config.yaml
model: "model that predicts nearness at each pixel"
dataset: "renderings of 100 made-up gadgets, each built of a few solids, in any pose"
train_examples: 195000
horizontal_flip: false
fused_qkv: false
bias: "all"
drop_path: 0.15
layers: 8
loss: "mse"
momentum: 0.95
weight_decay: 0.0
adamw_weight_decay_other_params: 0.01
Rows from block 4, named by matrix and row number. Rows with one number belong to one attention dimension. Each number is 500 + 50 x the weight over its row's rms, rounded and kept within 0 to 999. All counts start at 0. Numbers have three digits each. After the name is the row's rms in percent of the matrix's.
# v: attention value (model.blocks.4.attn.v.weight, 144x160), inputs 0-79
# proj: attention output (model.blocks.4.attn.proj.weight, 160x144, transposed), outputs 0-79
v.67 103:535459557468475445492543507420531519474516583531407474550602540507381472546483546424469523540562513549566542650455458573502432515463468500500581500453459464524591423447519537558608478482451483481511500412465528372444588506578517504395504518
proj.67 097:462447553495505445522441491495552448453506444542493609503550487414574494491606500538468556496472466491496460470537557444509484555436505478507522409499567531534498480568471491388557538410485466478589515545508412547500361542406464475422489533
v.68 093:522516460404506562437512505421447508546425441537546611460512553506510489529432553480528449515586484448542492558400476582381521478494549544458459505563515494497469518499505524514560504569469466490484483545414561464441555496454410463624552422
proj.68 092:519456547565535490502470643469550577607521458478419418508444509524465467496478482532523454544497407495473514539528470498511535473483455476518484492450419561495517606451430458496512471541470476537446516469472509539612507512499565424450424416
v.69 102:482475501552543486509401480508520589497432532476505486570445481557411500467413523521447519459504548437488456558386491484486553493514461496527461501485482556530563541535520516536475546562525407385502486440560525546454439574536586489571525496
proj.69 102:530507576544477551482535498630494375476537487509448548446596506487488445553539408509487449535512558490514486458577469439593572482511564440525556465505517513508430457391380474542565458472552572532486554533522442451545501462467432428525520524
v.70 103:482451621508504483504470557447471465531545508511449490405445431520494530536420483413438501572443395452552532548560506591568465531529519513515531533463537558539468523484479501537497512510597503434443427412509620441503498557510471481541592542
proj.70 105:502571473511462414554464525531507471419516458559480451532442451557425457536492578519506489481540504614472531620443489499514528591439470542434500451524517482410424469490490535468482497441565457566452528649557372496506480540586546464496444526
v.71 112:532425540503531452501517488561428522523417550491527531485433498458464526448545562474474491504541576563514536467543466421590428587537510488486535581642552554457417470515415512511441493478538492498512408517532427501404492473497432512519475467
proj.71 112:493548499449482507459512436536516421424487552532503420537510558461550526510512506551426544508443490492509522522431503464489498493486482456496495480474492522473579488584557571422507511575589522511459506535513528545536539553527514540481540578
v.72 101:459484525547505440452487458482458419515486580472558437559462564473489512495488550453483519531563448458514526575472434535576453506454513502566446498640402508492565480355487459507479560438489488533491480524584504490480595498473487439523385529
proj.72 101:468580523462462550526508404612472526426501402567461506568517482522528536488498448510500530457498537575594434435393516465463486488599509393466515532460561510479525566570511535582448463580446494477536511493565453458510382673488539589503571555
v.73 099:461518464463536498475545445421536471537540386466429578366483544465412462585450465465620506502535540484485490494452475522516563511595504461460447537506494462533493501459502620508434458588497496414471484585510623496538478520575424489437424433
proj.73 097:495520403465529456563502504574499477553455542554524426462411505486501607457556433523507529550508520500599475414542577534474461439453454518536586381509510522613461538490546355457594460423503485576471534454464437496488519599518501577490406460
v.74 095:440508521456487474462566510478486536571483438390445476519550442531448470472561531507477470504527490484511576447429527481447547547443465595417528440505415466561463396546538478471536489491565478550560441396613524560534481477526520543534567543
proj.74 093:605518530521519477527493612453540433448545467443518521486528600513519514587422508472394578462491534543577574488552476493555454481460590518532399412543579564512490466553417516455498473475478424429489476436383473486473505499481471497422505509
v.75 107:546452469376486486433539466573562500478560520586517430480492534475438511519515547493523544559537575513447483428498467618497440490523450571463522440518505390578515495568421436484544554479547458509484604492517484463574564495439524529560471481
proj.75 108:553500487586443518564491527464465471587346460551407524540527472533565585487539453438410477547484488448508508556541503458488560509408435486486454472418502529463501524418537601455560483611509504514553457476443569516474494476497485473469525564
v.76 097:466583469539470541498469587452569553417539537483530456570492526520531576484539530494547662478425512479458506462554497552475492555508443496505463524422566508500502583435515376471555595491527506466553504362529447466486484517561493585569548551
proj.76 099:548487503488463481469587530553391514510478488465563524601530521558574438486461440455490536509594460487435423508468466522599570501440584607414609518515433552500530476546554568494454507440449502575500550471460518524472396531453563448492528482
v.77 117:460485471497377480517467467495511544530369539502432574429524457558510461514464431503487521445492521503478499453489548554468440437590501515524581504403669521533496456474535462533455521523530532464504449496532512617545475526428420571522494543
proj.77 107:493431503535537547486552502544481438535496444506503469571424468579465555449467581428451445590509473511459508485511548455528513544455478567576517451534427500450484486480441510448476516558620487582461579477480462393434507439454503426592536447
v.78 104:473549523515524389440556528560520513388458548492520464472515476536448375469589476522592519565480527473561507485442469565610480525478538435458529565496537465469645460479451438432521470432483541500423456514486590451537592575527530488406492522
proj.78 105:441428524515482471465401481508482509501553537531546520574502453418385538425524478486429510490501497578543485430530582500512547518531444539464444483502524521537433593486578562555441493502476492563551582533455473479455412476375539552539525532
v.79 108:472462467477430519482583532468434487415515424418505518455522565531519456538478543481486527498519477470460565372504576506487516575527431528567451407543511443560533355418562523562603499459550501539467531605525521532533482445450539645468457437
proj.79 107:483526545567496462499569528507485467530439513570507462516423513458544517440459425560526503467580487440475459484517491475346449470541488526551438570442559544493445552574509493537411498527474538510502491395418504405515443490497415482416538528
v.80 111:516489529436469441485507525573539496545480510551481439500498477537537601516579485497428420490501509491559578548532470546493528441421467582444489514444483561463503433467526422431528523496456475446535553470513604417556567537502457459597475563
proj.80 105:530532496527558534497552443489446462435589442480500517540406423513473427499464450445476503514414545466526421505456540519528531510467488485501549480549540408467533514462509481583494487524454511533539464418589473444472439516470552475448631519
v.81 108:506517535458515558537475524485538505454482581559463533532503489501508429510502541409458527504406493474384437520484494525540397517494501448553488520417553522468495421503509490472418518531365493434505492379546436463535436593520491518498501514
proj.81 110:418468502511462554584498393562400359559462402503442492497493461500576647388495523558387506559520483526533520527518493506502501533536526542489486399523444521440524453482555530579506608428562500559490485496553512481457546466513482539570481478
v.82 099:499536486512563486483480556590605469499532439511526541496539543482568495531472494475445512506510527442562497413560472518548489540481437572410521454523477545596563458482492484486463559478449506452564421505479570453515555530528457485413520498
proj.82 098:536569414519505508606558544389474456511493506561509427466433464451447536484534477494524539360495520506495549588469488541464488443508545533536527522524563493492422450440527505496498473443471529504532531538564498575450367512389579492522604461
v.83 105:469440466518485418452445562516439503508478572573516448484518462449447516462442616579542502473509497541550491413580452448472492519583454521543358578479451520367400491605483459467508573470484547481603423504499445507446472528475488542591553508
proj.83 104:522520505405529602484562510454455420487519523450491513534621519518512463597646438523493455582520464431488513480493448604534486602439565475439611564463502517515511524483449550441514534546578430433470515494452553559487544432619556464524474483
v.84 096:476477492568504447501509438430572493545419438515461464514501486521488589469496518538463462487497558452510582501505509485486486465453529405528483402505534499576496467527576499555506537481495453595573536570494486498584437498423602580504581464
proj.84 100:515515583455547552498489529481491454442465414457419485472531485494478454606496475549474500546533597509492453528469396450499440512562471536436506460483515552442494473458488464510532514555494550423536450381584564435467484474560460482547529496
v.85 105:447505529494454488421522420578454464544583480481570536427557484433441541472528499481588507515457450465590471500516490489484445535558424539482580582582588574523379522484510404460586530439532463524469444465530519553494541389430480469447465488
proj.85 109:479474537466416554413451534497553545407491451596572424519463529489419502540533611414435458491515472478493529548522567494545523478457570474485494541490452418467536585479436539483425437597438448458481509475489509492549547625536568501537480599
v.86 100:502565479434454495442542533576610477452447496566429495559574448503453560565449415446533450450477508551554593495514586610437395496444428570456587525501553526595596492517473427479503413498507511436468548424492493518519469585427554470470455489
proj.86 101:521430523545490476516456457475553544521534425533526452436394490499475426473586627488463487548582550485489472426485459455555543441493500599549549437476496421425441478456555501506558505532404512572564586493570563477401509469481485487517502541
v.87 109:563447512492499463556471568582538551525526461566464455477527553525595506508499417549511451477464520516568536539515533501518556530503492542445539484562527545544594444528498494508560468525515513539488488451511600461496403417534444548464553513
proj.87 105:567455524454511544615509526424516384438550525448533527595511489539420402455407565535534624498504431543433601463524446492446494455463422587477491507528542433514417452539533499535488527423438487439521505526466491509527514484479511436447496416
v.88 097:564495451556509512513543552488489458490582544453433431394497515558458443471506544558474499470516425485517453539605490436492498525482481584557517531443416523397451456470561488524517391391463545572558441501510534335527524445520492509555476468
proj.88 102:436539597429427474462507534444471552509450562528590436583542464539550572591469429571490593524461444508486550499517458589433480466554509430439472446556454497510523511501501577375535553504592496488521449524415535576475456523477599507418583496
v.89 110:580562599483443613557488503464455414494476405522436466567564424564549551487524440471562565459429508477511503533474427556496503494465470453449519536500489601554497508496512516427544473481446438485599533503517487503504566472491511339485561443
proj.89 108:445429509435506491499558429514555536511557542513499540428440636495517389508400440496529443484527456471468534555493533502550440435620497569578481534645502440445495424499454538525481397544521507559424449515537462576528489540392535502466413543
v.90 104:585526505540454468504456457551492538544468508505498535417500426598536507438565502496510556570427528506609478465540385516533480431473486473447583474469398514479418511531488511468556445570518522537621492578561486412434535454542460510514485481
proj.90 100:524496507464500557531490560454486440493541550503505437515469559461628415516438501479500461474467344522509489551421520607493478548454517483422476577513447407412504463511499512419473456524622512472440478438492481541515481544429509494483565527
v.91 097:531518585469515511519439622610550481498473552505430584524470461515543472520488469510546525452506456511564579485562451449447541546448513525525492443405574529476460570504472461488471533573516528474523463474508419490427588469454446422608529530
proj.91 098:436451459551567528517479556446501536515455473508496497496439524532536465503451458499499402532534400555479473486412424511528503553543552497339473608641502557461472398558471484468518528444539472584489534534488471534531512461463502557492515517
v.92 097:360445464553527477465420482457462446530440561510534503481503508448532561520487612528349482427467514449528574468487501553521551468435454548503552479456506588491509566580616435555475553473513502535508457551583556494603410582451433482531540481
proj.92 097:618574528462632550511561526445531466456471406489502498480454443587503518455499488481534446531467567517493528537475520507443502591471515432420485612547489526479507498414472496479457537469461603445525507447542485402445653387487570517511550463
v.93 100:519493567516520499462500537527415491545489511516552556453478514470512419532541492473522514607531545478498482552595477501429454476583500473523518501524521539455505491425427546463471577485540555494543453533504376452432544579581453440457547429
proj.93 100:461397448519430518431512481480521530506503461510513462501527528427447531462472595512483473449471446535636482515428538482622521546562546500475601557573395478468545615543502500543576522559483450404451546544538596558519438462470506496570449500
v.94 109:477482473479490486537523430559497523513403574567524551589604454386571417573462491454515502517480467635497599508443511524503511618510536392566472527447572463438538481449487418453430522490536439552465428444479528591466494401480483510489504442
proj.94 097:541423559538544558531422479471509471440569507481496468439569470597487579416494528511507417514497576452419478592467523486479453497528452546450450459469520573522552548525568496597441516497508470481498575477510443470464512436593500446499488558
v.95 098:522534521515496492431506475530390617545496564505542562434518446465457457429536508519507422412499475464539524445559476458523530433498517469481429493462524414422429463508465463475407498408479425443571514546557427587370504455529537553518555474
proj.95 105:474449468387555481539469490463487419443471524454390488513541578472457496499554509477477470525533520542601535473433504557545441565536547536493529499525396538481654552505491573482558534529519585362457458465401512523623562477507454525563526518
v.96 089:528478517588500500522410539484394477578445488484458528472559478508527506441512486512484472524507461446503508428561481517400495449491537554468558540504496510495487607625503539449389611488569473478544509559575336516551548465494479490473482469
proj.96 091:485483485524463418491559434436599516552486497550604530453513537489459529452438574562530501419475522524524490485492514436454396487461384523526458525587525480456469390532546592560506470526495537468592532460482514566561550471493502526465478493
v.97 081:521515469498538476431543518410503499471467545470530480511467591462599489495373478502541481508530415591474573485473440480459474393496470515446530519483475417488514523542474480584441610520528422483594580500541461453561484582526516459603513479
proj.97 077:575495514368440450417471513559470456462519505541450450548463496537493471454480553586548484462550551504529417544468476422501507492517492529494482544409613526475448445481488512485527519539425496501616388426495459596477445526468533527522456565
v.98 093:433485559524451488507444550537469479482519529527607375476532459575541587492557537458457446525460464536461400491431558471478471555430469539526571586524455512519606473382494484529426483463540441526532507493551429474459472468488361552502565541
proj.98 087:434453560424547496549589526593546441405549498534404490555509470491548446490496458511497513555499533513547491425508523555435491517483534419507493324516529469523511492541568476461464453451511510576523411536434591487523408495475586505536521468
v.99 088:536590488459556494448484506564558588419440515552546496524470512493455569545643546495610525486529495599578451453487508469535493555529511529434441543411544455492530412472505453533444521536451459478451462446432526535558477519594491519427495514
proj.99 086:460435582421571498505481546472482442540494459461440521506470543565523530461523501503509499561518401482569533483495511522590500515588443430437496466483436459476481478533461434509603493426441480505408566507496508489518517511480531506490538441
v.100 092:481498521478490495618461622507465431463380492559545465491396522541469526521570529518448510485595530428512554497541470489523435555507536461504520505488475450432451569431469512518483489539562525541559416488571445554447471474466521442580578528
proj.100 086:506519561531511632514516585524484515524513512544515516504493485531554435524447496552554472468463547470490491443483456412404446475409408585518536524483477538484626481465553539515460485578526421461540584496457562524525530503527442525487456444
v.101 081:427556467431559591529557424487515512506419447457506536511461493482474399524568460529511494577499498478533475448412472482506510496530538507487538473574475506507543501544484498461485678433544524425570523507463484558562525453456462477534382538
proj.101 075:507545504526468503611546451452442495479549550545585588539647427558537500374501535482552491410412456548495420508511419527464524487451429528507532511462543528490476431495492524507472421483432551469499570562502532522486490543524493542565570416
v.102 087:525525456474565449426474525489499524435460524492434439520564548379617571489488551522496523460529519547552610516424540478424528510487519386497537506424475440520340510438582542504540516480489553430508479513462505590564437483636499564499443456
proj.102 083:535509509531478553479538473503491571544512488567518472439549553534412455526471528529565499420582531564444455470532429457535506577452361444440464549504519487486433437541506472508442522492392534518443590455552441503502559445415607507514524423
v.103 090:470513454436448449449562524463543489439405517513494458525484645423459507567493472463501546579473495540496413436565541426560463504546453495493454482505506543576582503485588512540487521508407443481520544405559561461507505574565544560410456522
proj.103 088:522467525434489505485468482593492443562633487526457620533439501482592432494459408521501499554528462492490489493482514547591550449526525551470454542571512500491514515461468439536513518502469558512432534517484475523514413495533467563572581430
v.104 082:551393588604479492492483470473481487466451505506535425565556431544450477479544439566527523468547462459505498490581449412531539548561525381579413470471501465512521442521469472519476483458506488504519530544474551550520501531542491602471469478
proj.104 084:576418482383542521491385388539527521483422516530452521534497506417422434522526523409493550528473585586570491538487508520579530487544513543461535449490557528507511477552491436501494491498586479563450458434517501545514529506487508529419527505